Rows from block 2 of the image encoder, named by matrix and row number. Rows with one number belong to one neuron. Each number is 200 + 40 x the weight over its row's rms, rounded and kept within 0 to 999. All counts start at 0. After the name is the row's rms in percent of the matrix's.
# fc1: MLP up (encoder.blocks.2.mlp.fc1.weight, 256x128), inputs 0-63
# fc2: MLP down (encoder.blocks.2.mlp.fc2.weight, 128x256, transposed), outputs 0-63
fc1.25,093,235,147,190,219,116,189,239,155,225,203,171,179,188,236,224,194,199,216,206,230,171,184,179,166,161,217,145,209,228,229,144,291,233,199,183,214,157,203,164,182,206,220,204,205,237,206,323,120,168,194,224,194,223,237,221,157,248,225,216,166,223,201,165,177
fc2.25,098,177,235,130,168,224,261,161,251,201,208,259,167,171,261,246,255,194,132,231,192,98,161,157,210,203,207,203,224,185,210,226,167,194,252,196,216,252,191,220,213,218,211,232,179,162,220,172,287,231,213,153,171,147,268,249,211,179,232,188,256,223,172,164,171
fc1.26,102,147,283,223,290,186,264,238,234,197,241,242,264,180,209,124,178,207,153,204,281,216,131,226,140,170,225,175,182,237,170,182,149,174,142,112,180,188,214,291,173,153,258,251,211,203,248,231,227,216,224,231,169,164,176,207,167,158,216,250,265,199,215,193,183
fc2.26,104,111,246,184,221,213,167,195,227,142,179,230,198,188,177,269,222,258,259,226,257,170,166,233,173,173,208,207,223,142,196,144,237,228,250,287,226,185,271,147,245,287,162,164,176,177,185,254,183,219,189,225,139,179,154,213,235,191,199,204,134,180,187,158,171
fc1.27,100,167,226,255,229,171,154,160,227,168,165,168,170,124,226,147,192,156,209,211,215,210,182,176,199,116,149,284,217,342,244,177,185,231,186,233,182,177,208,198,212,207,167,179,129,156,209,213,273,149,241,252,228,189,185,183,191,127,155,250,239,229,222,214,195
fc2.27,095,222,120,192,243,185,206,186,198,172,197,168,203,231,201,228,257,224,122,205,116,235,215,243,177,200,221,135,164,155,156,215,235,235,190,181,176,194,175,175,207,86,233,195,222,164,216,229,152,174,203,229,171,241,219,106,190,221,208,171,215,173,121,161,151
fc1.28,091,245,237,220,201,208,259,198,276,164,243,186,155,186,124,133,224,231,248,258,260,171,190,206,187,194,194,214,196,164,245,210,163,184,157,185,221,176,136,212,201,191,263,202,166,222,168,152,208,152,247,271,256,167,231,175,234,219,252,205,229,130,167,229,197
fc2.28,098,240,188,166,195,229,139,206,208,218,179,232,187,218,253,192,128,245,208,149,184,199,204,188,222,185,143,196,172,213,206,145,145,178,252,210,135,244,188,231,247,217,171,165,140,177,197,198,215,211,100,176,231,236,230,198,195,211,198,211,214,156,214,186,223
fc1.29,102,155,103,186,232,270,251,220,122,197,238,202,193,238,157,152,274,169,264,221,206,160,157,164,188,164,159,241,137,176,275,224,226,173,130,162,216,216,150,146,239,169,210,155,188,189,177,244,265,286,205,212,184,180,191,149,240,189,191,227,152,263,159,198,159
fc2.29,096,175,189,223,210,46,196,245,233,131,181,184,251,140,208,181,214,197,202,179,219,230,197,243,211,237,226,186,227,211,156,177,204,115,272,228,217,217,161,297,150,182,220,185,156,245,207,181,187,171,225,212,159,245,217,204,204,187,133,192,232,245,207,204,260
fc1.30,109,171,206,199,270,228,168,169,177,162,153,206,246,272,271,173,190,227,238,213,209,266,146,191,272,237,257,184,215,240,164,228,258,179,261,203,144,149,173,154,223,164,153,175,220,186,214,172,152,227,182,247,155,194,165,148,222,119,228,204,203,213,160,182,286
fc2.30,099,185,204,165,262,238,273,220,175,154,238,227,228,259,206,221,192,213,198,232,158,143,227,210,214,212,145,207,222,194,220,257,274,203,165,225,239,140,214,139,245,157,249,247,172,192,159,159,187,185,220,234,158,259,203,180,172,245,222,214,176,268,226,208,188
fc1.31,102,203,169,213,199,225,234,286,175,204,135,130,188,197,147,205,167,168,265,137,185,228,210,206,162,245,324,242,249,276,227,209,207,148,196,158,211,211,210,205,224,196,218,206,281,183,261,197,173,263,146,252,164,198,225,217,130,211,172,298,233,240,173,192,204
fc2.31,095,245,201,134,202,200,176,184,190,180,209,205,173,204,187,211,162,245,159,267,180,185,157,127,199,248,183,110,139,127,256,194,195,211,207,234,192,182,204,163,285,156,126,219,254,201,186,204,127,142,244,200,182,140,166,151,276,210,258,169,181,252,203,178,285
fc1.32,104,206,182,174,246,216,213,223,188,130,115,223,204,193,269,161,236,198,211,200,269,206,195,186,160,128,212,244,211,226,208,285,197,237,186,207,225,132,234,184,241,256,166,239,170,276,202,165,161,233,184,250,208,173,208,273,233,254,189,177,173,286,194,219,183
fc2.32,104,271,204,206,251,212,159,176,199,209,202,180,165,190,235,214,195,214,204,199,226,206,205,157,174,200,230,283,195,130,290,229,186,178,237,269,202,205,226,283,206,91,251,223,205,204,285,162,230,112,175,222,214,211,178,140,258,199,216,290,201,194,188,148,172
fc1.34,091,231,259,195,320,249,205,181,188,219,238,166,171,225,268,185,163,164,261,173,211,208,165,246,177,110,230,182,232,192,217,150,159,193,216,137,169,179,237,165,245,187,228,134,172,139,208,259,181,186,87,231,154,183,162,220,242,211,227,247,232,241,170,176,258
fc2.34,107,173,173,218,175,201,217,135,186,212,196,251,167,256,221,263,141,157,129,204,182,245,207,186,179,218,220,290,215,214,203,257,152,170,204,242,202,119,223,238,212,138,226,198,185,292,232,196,191,193,264,192,148,229,162,172,213,111,202,256,223,167,175,195,155
fc1.35,101,148,228,200,248,134,296,123,253,244,168,194,198,221,214,225,151,107,242,228,233,244,144,207,267,95,242,235,217,143,254,186,248,184,201,228,187,185,159,182,189,260,170,178,236,211,125,237,208,167,189,244,192,189,237,256,205,167,215,198,244,191,203,207,196
fc2.35,087,257,226,180,113,266,243,250,182,201,146,213,261,207,147,225,151,217,178,239,139,181,194,191,164,182,203,113,187,158,172,282,166,230,182,173,204,213,266,233,214,216,233,199,171,202,214,214,192,244,191,222,126,199,139,156,209,197,151,256,193,197,220,209,211
fc1.36,094,207,217,249,192,222,220,190,172,203,91,251,208,180,244,217,176,240,216,209,162,233,188,229,195,173,201,153,182,250,171,175,165,196,238,229,221,212,206,211,253,208,289,253,265,136,178,117,166,219,153,147,233,148,196,162,110,130,185,234,267,203,168,238,211
fc2.36,092,206,273,200,254,210,120,194,172,195,162,175,278,135,259,152,201,214,277,208,264,176,171,282,243,204,200,211,172,150,199,206,145,190,194,194,158,225,209,181,187,153,227,167,228,291,104,219,243,202,234,281,218,144,221,188,226,177,206,221,204,217,193,236,226
fc1.38,102,286,210,216,223,167,255,239,192,204,196,237,229,170,213,211,123,225,174,249,111,211,161,186,130,216,312,194,173,176,243,208,164,179,236,197,167,254,190,244,200,182,159,234,243,254,201,172,155,167,213,149,137,220,297,232,189,156,168,149,200,222,135,208,255
fc2.38,108,163,171,168,251,229,212,235,153,163,154,203,154,261,219,190,219,151,177,193,234,197,156,204,292,101,232,175,159,176,226,170,214,233,161,114,250,239,228,145,186,271,193,203,161,89,235,237,152,159,198,178,207,253,215,122,183,175,187,220,142,186,250,218,98
fc1.39,110,218,180,220,174,163,231,226,102,150,241,145,176,201,182,264,181,287,142,118,142,235,181,283,230,218,162,111,154,203,131,135,153,258,192,245,198,231,214,176,238,139,176,241,260,190,229,142,227,242,132,172,159,192,163,215,164,233,233,166,116,231,206,240,213
fc2.39,099,181,180,247,234,99,181,217,194,165,187,161,209,235,114,274,212,196,278,222,221,230,138,155,198,207,170,199,162,263,238,248,184,157,236,219,203,223,194,149,244,189,185,217,210,206,201,321,230,148,205,144,184,105,215,225,160,231,206,100,279,231,201,155,252
fc1.41,095,218,319,253,189,198,139,147,196,265,182,242,281,184,167,194,141,226,234,147,212,234,194,250,235,171,186,172,197,189,228,217,206,198,185,220,196,208,142,172,179,230,237,243,170,266,83,173,174,239,186,172,195,110,169,260,171,184,177,179,212,233,165,252,193
fc2.41,106,108,215,201,186,259,276,191,262,240,222,186,150,219,247,286,187,187,218,200,217,173,242,120,171,233,207,250,264,216,219,151,191,201,148,232,177,243,281,176,262,202,219,238,176,169,206,152,220,231,204,183,210,194,237,225,209,252,182,165,244,145,163,154,238
fc1.42,096,243,147,164,197,201,257,225,154,290,197,262,231,191,173,202,153,141,205,259,220,247,226,225,174,124,139,206,250,191,303,232,202,274,193,136,154,198,210,209,206,153,161,209,252,131,214,198,202,159,215,194,180,226,241,256,201,223,239,169,174,221,157,224,143
fc2.42,105,210,229,168,160,194,164,140,220,177,256,246,304,273,228,188,215,252,179,214,220,162,243,169,199,203,194,145,120,228,182,246,184,146,150,140,233,153,160,190,213,174,193,164,222,223,128,256,244,131,262,145,231,150,120,162,184,194,140,160,235,178,198,249,123
fc1.43,094,242,177,168,179,156,182,206,211,107,211,174,201,218,266,194,233,183,185,231,186,184,207,175,157,153,171,193,178,204,156,214,125,209,181,184,221,214,170,163,220,168,273,253,211,228,204,250,256,229,228,240,283,189,188,221,146,125,155,225,220,263,222,198,153
fc2.43,103,196,228,197,187,176,247,137,165,254,231,175,157,251,209,251,234,199,141,160,245,245,185,182,223,186,269,247,213,223,205,146,272,213,205,154,212,208,157,192,138,137,153,212,207,182,228,219,191,259,211,86,188,216,196,148,275,193,193,121,255,150,200,173,223
fc1.44,096,274,181,230,194,129,226,151,142,323,226,145,257,281,159,146,176,260,223,189,180,184,156,206,167,160,219,218,210,216,162,216,172,235,186,273,153,215,180,206,200,229,202,104,234,153,268,189,204,277,196,162,170,271,189,167,163,215,222,259,209,231,216,227,224
fc2.44,091,166,257,210,166,209,265,162,236,172,205,218,222,272,186,220,172,205,170,230,236,242,155,214,177,145,187,168,200,200,220,193,214,189,239,201,180,222,215,186,219,236,239,133,123,211,225,209,248,196,189,210,181,244,240,199,192,233,267,155,116,256,237,218,209
fc1.45,104,206,230,209,253,277,254,150,152,179,197,191,240,177,166,203,201,166,213,187,215,218,228,213,192,226,191,187,239,188,303,179,144,180,183,294,174,127,192,187,229,152,181,179,186,180,157,196,126,125,133,174,187,242,115,232,242,143,217,179,241,208,173,207,196
fc2.45,106,233,106,145,282,194,156,184,253,178,179,149,237,160,250,218,284,146,224,201,177,189,236,224,178,231,202,178,203,201,209,253,243,195,179,180,201,215,194,149,225,187,186,229,225,204,154,294,198,260,185,246,124,203,213,205,182,210,144,239,190,201,169,153,224
fc1.46,096,198,220,153,156,271,124,209,197,153,260,218,257,237,199,175,169,232,227,218,194,145,171,223,121,289,194,216,121,206,162,244,215,245,184,236,198,211,243,184,268,272,105,252,221,144,187,219,175,201,179,145,227,198,131,194,213,210,224,139,191,195,251,164,187
fc2.46,103,198,220,236,194,229,209,251,232,156,177,139,210,193,242,171,235,180,132,182,172,210,229,236,220,157,117,218,183,201,189,229,178,214,199,160,255,252,234,201,187,137,202,163,228,165,307,261,171,163,213,205,197,123,255,241,210,218,75,244,158,224,200,245,172
fc1.47,108,227,244,161,193,270,155,209,215,202,194,203,166,180,251,153,181,215,234,185,170,270,165,296,233,265,155,199,239,166,224,185,177,180,185,163,150,266,171,229,196,145,207,204,148,162,164,184,224,247,239,256,195,159,251,228,247,234,227,123,156,151,177,215,180
fc2.47,105,102,184,197,249,208,127,218,245,199,242,194,185,200,227,172,196,253,236,179,221,156,217,142,197,155,202,221,249,144,250,216,202,215,200,219,285,186,178,224,148,237,121,178,261,154,214,211,233,130,182,171,203,134,216,180,135,220,155,162,167,211,196,185,189
fc1.48,095,251,267,225,188,209,198,145,221,161,302,163,149,171,257,175,136,184,191,190,197,154,169,161,192,196,211,239,195,235,247,180,226,105,167,123,217,259,194,157,216,195,208,214,258,195,297,237,248,158,276,191,245,217,218,242,207,96,197,158,214,215,215,138,198
fc2.48,101,179,174,264,181,211,175,217,183,254,202,160,191,222,123,185,288,193,203,316,196,276,169,201,193,187,199,228,210,213,180,255,141,237,156,160,200,200,177,242,158,209,162,172,183,223,127,236,275,163,198,165,191,206,243,208,162,217,171,139,116,167,183,190,177
fc1.49,094,178,159,257,204,241,256,191,205,208,220,192,205,153,134,172,187,222,145,191,204,202,151,225,160,178,155,165,191,284,153,239,171,205,272,192,165,147,246,157,157,143,184,174,205,221,189,215,122,298,266,173,148,157,166,169,228,237,264,210,218,224,159,197,207
fc2.49,109,203,253,206,229,245,114,178,219,203,248,198,217,185,192,144,158,236,201,201,144,244,240,200,185,249,211,166,215,138,205,154,157,191,160,205,215,274,175,193,150,179,108,271,213,212,216,142,216,145,191,209,164,88,157,203,231,199,168,179,158,214,204,182,198
fc1.50,109,200,202,193,236,196,149,182,116,211,164,215,203,143,243,214,228,175,143,272,129,141,192,239,179,156,174,242,230,230,114,128,212,177,189,178,168,216,244,230,264,151,150,197,226,237,163,212,262,235,199,179,197,290,211,269,205,196,191,159,220,184,185,217,170
fc2.50,104,153,212,232,135,239,291,141,168,177,215,168,240,183,135,204,191,214,233,135,227,267,251,200,231,210,144,203,266,150,175,208,212,198,259,235,254,199,209,195,182,297,267,71,183,206,237,185,217,203,135,220,147,199,222,218,212,139,225,197,180,218,183,201,236
fc1.54,109,254,310,231,240,233,219,223,188,233,191,162,199,212,171,152,233,157,243,234,224,291,235,171,219,182,145,152,175,164,147,252,214,296,189,228,201,283,207,140,167,230,241,231,194,118,257,281,226,109,178,213,186,232,148,238,229,214,203,223,144,244,120,203,174
fc2.54,111,214,164,144,222,276,157,166,205,179,217,177,220,201,168,188,141,249,146,172,167,160,302,227,201,244,192,236,233,154,182,200,172,175,149,141,162,185,201,290,257,241,192,197,196,224,234,180,219,277,147,240,222,146,138,202,165,250,150,165,149,196,168,233,227
fc1.55,097,210,186,162,233,250,169,147,165,177,222,212,249,198,253,205,153,206,215,153,201,236,247,297,151,243,192,216,200,280,221,254,228,160,174,160,198,205,252,247,180,214,245,165,119,237,225,206,111,191,228,238,229,195,164,208,182,172,223,186,152,203,198,269,294
fc2.55,098,154,177,154,146,313,260,184,216,169,179,156,265,232,142,203,133,205,214,172,207,196,170,249,224,197,242,157,182,213,169,166,165,116,253,215,193,148,192,212,192,191,183,244,239,174,228,183,157,227,183,189,133,178,276,160,164,196,202,202,250,229,143,159,202